config.yaml
encoder_arch: "transformer"
bottleneck: "kl"
encoder_norm: "layernorm"
encoder_norm_position: "pre"
encoder_bias: "all"
encoder_positions: "learned"
loss: "mse"
latent_channels: 64
decoder_blocks_per_level: 2
decoder_block: "plain"
eps: 1e-08
Rows from block 4 of the encoder of a small waveform VAE, named by matrix and row number. Rows with one number belong to one neuron. Each number is 128 + 24 x the weight over its row's rms, rounded and kept within 0 to 255. All counts start at 0. Numbers have three digits each. After the name is the row's rms in percent of the matrix's.
Before each neuron's rows are labels from the 100 clips, of 14976, where the neuron reaches its largest size: "responds to" is what is common among them. Only what is clearly more common there than usual is listed. The data: simulated sounds of rotating machines with and without faults. In brackets: how many of the 100.
# gate: MLP gate (encoder.blocks.4.mlp.gate.weight, 384x192), inputs 0-95
# fc1: MLP up (encoder.blocks.4.mlp.fc1.weight, 384x192), inputs 0-95
# fc2: MLP down (encoder.blocks.4.mlp.fc2.weight, 192x384, transposed), outputs 0-95

responds to: quiet level (74)
gate.80 082:149140131158131151189093133097178126171166108093121124150117156161139140136145156115133147185125174114117146119091114153126131162138131155125155168127138127143176140134109106113148119124142124162168109130168123097114115100146115125150099116117094100110165148143106111105166124113139104125
fc1.80 091:101143168119113109128097104145099187137138119096104169142134096108160078124130111149143123098108128159136134120119112153151131138105126123137108119103100101155134140130139121143109125125176128121103119121126147141161078095128098132073105160119099099151136144136178101141111132102066121111
fc2.80 100:128136140117124128157155122131117101138159106118131131099174140077113137116116148158136137110111175178129107149141155106118107148153127126118140126105115115123185124128119129127146111121064103111108116160108141122159135142113104126111068174083132116130115147093116167137142163097169113184

responds to: quiet level (97); electric motor (39)
gate.15 222:134128130131138101148101125107121160125106140108138098133105133123053134140166123129074147158124095118110157169116231149108125149138152117152130147159143112133131113113101127149117115089162124163152107130119112111142176120132109160144156117118159118117129166139122104089153103152098135114
fc1.15 109:157128149147114120095152145132120152141099132144111133142092137080145126129092103137127115105073140175137110144159124146091117119066111113149102098124106127088172179133124117125139120111154116125106135146193144165118152072128127086141142165107091143114137159147113180157116106084096094153
fc2.15 103:138161151165149126160113125101131144127100133117109131104116143104165144140134156135182137150128137142119147141123118166149135139098127159138109129159138122093142115123128107142128134097102186123136131146179112126108130145113117114134144157144124117125116151124109149173137103094089052148

responds to: piston engine (55)
gate.205 082:133148105166136134139146128089163167121109113104130106158143096195119113165132153140130129146116167110121207124131124158130177137164127089148151150183136127156136186145112120155148133127149143169145142131149161132128168160173145113149105160101132115127118147094157150109132146133110101176
fc1.205 090:110137146147097122173104087112120164164159137109101116135123139166114144155143042149139149135161126174114171112107132127102112123147148111135098144177106163133131130133137112121129188103073155137144125142104144155137110144134116127106065143185143119094108107158069138139131143127092147117
fc2.205 077:120161116167119112086119099141117135143137142146127124196149128145151109130094170125186117111157126121117157133111096120143125127115095106142132109128137112138154146117154167077153182116097182117128127124140122190145171118114111141123150147118113132107132192128133119136111154095105120127

responds to: gearbox (40)
gate.4 074:158135091148136111176054141141121125167119149130132121165103082142132124126166098146154124140094174150151169134139092164121120123089135130128132166101144117114154118129129131147103107107144114142157142104134178172165128135134135158118107112133101130158117137143121153118117103179083074121
fc1.4 091:142153088123119136106187168107098079132163143184122115133129133127122145165110128122136116117111137060119119124158118126134138129158154101134173131126138153109096083108135168142152116134157125069149142166116135121151107124095130180133151152110138132147126142148126167120132161113147065107
fc2.4 091:124116141122145086137133115113153116173133127128143123154078137125134150126131059121131120095162118096125116116103076134152158123087121152134108124163159085109130143134131062137149158144167170124147128112160119180104125115103137111146137106167106126148120122106153099135119131117112168143

responds to: pump (32)
gate.324 077:170090105144117138094111193150104098109140099120128147138146118093152150137133136121135128101125074083119119116133133129135147147169171089082197103124126134181116116125120147135140107132109097137107131128071140135169103146094149162121131118168165115124133098143158130148140146135092089129
fc1.324 083:147097094163128073141116106131167094111145143111089132134166132123146130121119148128145149109136133152120140128151131133125147133168122128127104143123135167112125181128106134094133118120128159153152123145155132147113094165164120122074115130094133133140105152130125098167134118110126170135
fc2.324 080:107129112132146099119046123132195111118150129083134145126117148127117129126119099118116117142146124107125129138154123139132147120121107168133149117136177152101108147141111103169176131164121165115163128107140109142137111122150133118161089066071145122123127119127141131151117117148144176122

responds to: gearbox (33)
gate.241 075:108147144088142141141126107134119131118107136105133156166123097109132143116178087131146148109100138124147154125140125168157130121129109119126066144135105124157157107136163152139118162131181121069151133115139157131094150132055113107130086130137091141122088129132134139136126150172118059140
fc1.241 085:131117114128124158129105113143149127142072148094122112114131140143132176103128158146128114133105067124157117133112124168140142124110094177105095122100129142102099133140144137073162163147157151140132110125132157166144153134157153116142137137128094142130086138147135125166121105133152134121
fc2.241 081:131098179117076131126171113122138122124152133150156163084131143120125139139118138094089117109149126114138136110084148124129156128129124134147092083136128147164115143132131113140169093155180106109100146122115115147111136143136149122177148123158126132139163092116113062116120123129139121106

responds to: piston engine (55)
gate.228 077:162110132167137091104121138112158139120105120151129149131121143165129134139151108137166137137147149102134134114135120161123148130151133176128116129139127165128116144134144170080135080105148133121135133152138148162142112115135129125129087124129175140135108112156152104145145118104147144123
fc1.228 084:105162101148117074136107148134123134087083160126114131137149110157119131148115151120133096133124165126150169143119127155134140146141167182135161139160130108095149110109151119117107117128107079160145153102135124135116099166094124156126054135099148131133110106159127155164132111116139088175
fc2.228 083:146148092134086118136088100074066147104083175165133139122110118111122109144145187129127128162160071134139100138150134156098126137117156155129075121127199134113100139103128137125080124108117143132121127117125128108143099110128176141132165115123128123104121133134106130104132143128129141118

responds to: pump (48)
gate.26 082:131176137158136154164090105099148149100148107084125117119112140172158113127186114127137122150100174128153176133102131167125178140132185117129144133110135118121171171154124128171159118141124101132132093111133164121155124140148154145155154128142095137163126092165098138145146137139143107104
fc1.26 089:136127086067161139124152089092151133148100146145132127194139164127115104122114124111121126107132190094122141137094131092114174132166145112124108123132106118142065084110136120139144155127098144134130140114104122111148113129130120175160142109110125111115109129189147132153138119127149116085
fc2.26 080:127153150127143141154098100149141161147113148153122151108071130191114130145159164124118110160144138109139121116113109171138104110115141120141090139116099104071124108138133072208105120122204117120149149107160127127126148095151128137103085143116113124137127135106159134112118116152090174097

responds to: pump (29)
gate.174 104:106066168100114115143167149130141127115105110167138120124119115082141131118150104146152142133159082122123145109156109159127159126142146101119151129106097165122135143124123143144105135115111125136134145131097150125110090174157133118129128099141166126149160101119127099143130138114097165135
fc1.174 117:148117108100149110090115092109121096141097158069126093128111129148122136109132121120102128117115165180126107114126140107108142111183135142150133105123174099148120091133142142135159125124178145104127128162101122135131139168088111130138157128162122155104098147171118187107120112184158107130
fc2.174 119:108164106128151110130136129161085126157162111144111117117162132078143120097101129168142134108123158147108134145159116118097101129130141159124146122086084150116138142120136176101113185124075141164112109157129155122141137114104087133095114141085160123117124135157129139142134152100138120157

responds to: quiet level (65); turbine (43); gearbox (35)
gate.42 130:139142145144108175133150145140143107158114118080123113103083110126150129119154163115133137171113100111129132129098125153134089146100133116134113111165153096163149100147116124154127091099146136129111107119138136091151124113106186144174184123171076121134140160145084128108142108148138128118
fc1.42 137:135134125112145032109098089096140139158164085132152080124153142106119101111123127154127127110134125117123124118131130135140115107118116132149092127120143153125083123142114125092140161158137190122125126137122134142154122082152102146142130129095127155103139118120127093155116150129113203118
fc2.42 156:114147152179107094135076117090136126142192111099116127136176138116113108113096110127112126102170143146121125126117117115122142126154134164133134136109115125074131152123117133112150168144119182141158123119138126196122098127142111094116079164071123116128144130119172145150131135108154145164

responds to: piston engine (30)
gate.341 104:151181145181148128130136112121171134178200116122144174125116135114128156088131142121122109131205109152139099113117137107125078115112129138113117125165147106135134112115125108119118174145089146135114144118159123116163190143099128162137094156128124147110146139144143148115123131122104129075
fc1.341 108:101147137094147156146156099096129173113101104092172117111157129165148065150108141141116142148112150144119130126135133114139137116168110112144158156110126133120128130153143125150113085126149095162163137132149123083107114147138128137135143148133086147109109099133159144181131163143155152154
fc2.341 111:153145106085138071116112097120186113192158150114141122151112142138183105127176144092160124158161175120114159115126074127130157122123114181145119120138141115135140179144119118136117095123113142150130131142126104187165139130141155151143147129094120138131127184106149145131110108148107154121

responds to: gearbox (43); muffled (low-pass) (29)
gate.258 076:156129119158146173142111145100177145109118129132139111152182153138129125147091108123130152114122133100106066112114115107123191149172161136112157160131136139131135160131116113143146132130160133101163148134200106149145126108118177128131097184161120119129121130121137144123152149121147083152
fc1.258 092:117104160098124120147099079153131157088092103060096124108149120124134109142147131128118164159120140184132076124133137106132155128165084147124158141121128130156142110140131112134096148152148083150136138159126115122076156151127155089090120145153100126101122137110121136146138112167118121127
fc2.258 078:141095152155140126129118124120143124069109110167101113091094134148145108133127100108137139129112126133131130134151129169131136131168109069141060130170126142160143172118108137130070107098082140154112136151076111136099164090173126121112127144161163106119130151142104139137135126093168144122

responds to: quiet level (68); conveyor (51); muffled (low-pass) (29)
gate.114 091:115150091097159093162100121139136171129151127157146164137107111084127112164135134122134116160168120105158165122133130138187099155105117148121126159153156120145149078120127110141104130113123162114155129131116119098129085122149131118153125143133138125143130151143112118162157117131163155110
fc1.114 092:127136091134097129124160138113144105154121125119120122112075151069110104152128114109106135121195127126145127121103142105130158143128124140107063141140124099132163137122138143132113153155104148136138120127088106121134120155108119115140186080174112129143119111123156102095121114155124151074
fc2.114 102:113109116124133135116179162140135113113157119128150148109107143157152140155091179111131126085114129128137089107088110096133152121118136110128141110128136105117117121144132101127136086157149118165111131104124116072138099119129123149136140113138091131145151069138098097134118079126105182104

responds to: gearbox (53)
gate.374 094:099064120079138122114159185156133086122158083131146130142107112153113147154181082129137161124147177151116100109132129148160144130132123088145147118120145140171105104127143171158155121104184130138127127116078131068140110144132150172125122084150126120142130113132134156123140118115126129104
fc1.374 093:110137114152139103108186099170134114136132065098124158138114132166103119131097147120103129128187095130115126126108157149132064118146126098144173113111101108107133118120133119132140106115099081152112117127165122080133122179106128116108100121119114127117153067170122139106121121136161150101
fc2.374 095:110105152143100196152161120162110117133112157117140145110115129134071188147144089117081111149124089128133106121148143145154147131126122090139152150146094129147138148109145107157127103107142119169158139112112127080142188143114109141121156098156157123150118118128128136098121125155100084103

responds to: gearbox (45)
gate.19 090:146125119109132118150104204131161141169156122151118151135129136106118114144163157128118154123223142151130155112117121104110090124138129127151127160095160117140116112137139116110145110171123114124154138148144130094142119153159118137137065118125134129127155158082093111094138153138151180116
fc1.19 094:142108127155113109113144174146091162194118143110122137111131104152133091123196108162141139104169100117120122126131138109110148119083126069151094108096167102123108110108123130122129136175147138103117125105142152179133118147096170154150106116092109131147082116134137161115132126071121125135
fc2.19 093:139135108180122085100117115119106117154157133130122122153118130148078080112095067125089119144104168114136140135132159119109083126105170091109145134109070165090120156113129127151163141097154101105118122119140115102147146150134104125138102130055097130128089151140154146106125114093176155118

responds to: gearbox (37)
gate.318 086:122106141143091178132101128144174095129146105155111117112115121157121146146143145143122127135154148124162172128133115143142087116132154151113151128067126109147103155101144090099141120122201169088133129114193148127125121115126127106122083158176104129149106117155136154136126118108183102136
fc1.318 103:112101123159153178123150139177109099104091114116083142106131117130130183172102107132134121145115124163119119125127137137151102118118133156139174105140096127140107133119151131121119137103161138089123145135155136175115119150097101084107091137136133120116129118183129163142115113170125099160
fc2.318 104:127087191163085159149198113148132125096096106101136141089101120119158191137144136117131116123129063117141129125132112156180148120109117099135142118124145095141156130140137100109128122164090161112147136124108126079132104131174149132157175065159106137133167075121093145127123093147097130103

responds to: quiet level (64); fan (37)
gate.100 097:129161168129127139175114144113134180151131125122155161145125122149149135127125177129139145178115119104125132099138111154130127124148117134143127175143137142140158115148124116127114190137150188080166131122205139109107128141111140154149152153143115136143116139138136132142147168108121113127
fc1.100 102:156091099135104132091131136149122092086081133127095123096112121105166174131162097123152132127107170088118147151128114169100194138120131133119118091128129113139135125136126093125134155143132126148080132104116132181113129126144126098140129126114167112151130196110104105150120115113133071122
fc2.100 101:114111137083117129134143120130115091098088141074129103133170113133154110101104186149146128113128065126137139141138124120118091134173148184119151121130100145096135119130139164099125174123145145089106128134142127108126110087091120133119133168148125135112114154143112106173133164096182138159

responds to: gearbox (30)
gate.242 097:151133110156145140142142132116153093148111114108098128141109128116160148109141097136138120126084147132140136152153116145155084141098117113122145159127107137165146092141097071144094122145118085133162109143105155114108130139158146099146158103107114126148111159149104142107137096103168165111
fc1.242 110:153113130130103157110144092151121174139112133127126110156159146124131176139117138133104144143133148145097086145131160117128135142146133103132151104110089129158168150113108153128103188132122112126104129141117111104105148152127184112158119136130135133101130143115149131104145112146115057109
fc2.242 114:118136141178095129130100130130124166164151153183141112159040125121115125111147159082105126134190140103153092118135120126104127116116158161127113111136150125144167124141127127135122082137159096160126122110142103123156125127128137119159115132140094133126126119142119125101127091120102153097

responds to: quiet level (80); piston engine (54)
gate.364 082:128090072131095154122122109125126073106152122120140114164159147160130112133130148115124151150119148115110130117119134176148129150163142125140108144136124123169082137115129142112202171136104112176145123116086120143137124127144144158150137122105114127124116126145133117122146135070165127127
fc1.364 086:141093069135151126120090128149116100139123150093096107142102129121138108099156123112134126170082137131146090131111116158110136146138125168113125144087120113140164123151124127163099113130086130141150102156098128117085128135120107081107116086172127116139102106138103103116136117091157116121
fc2.364 080:121124134174161108133137139133165122122129136135149165094107121158126123142147114097096129143139113093126132119119110132159133126093099141147068169128158101138104120138112106170125140122124133115162132078145136130155162131154173129153144150073128122133163108147167147117138106114104096073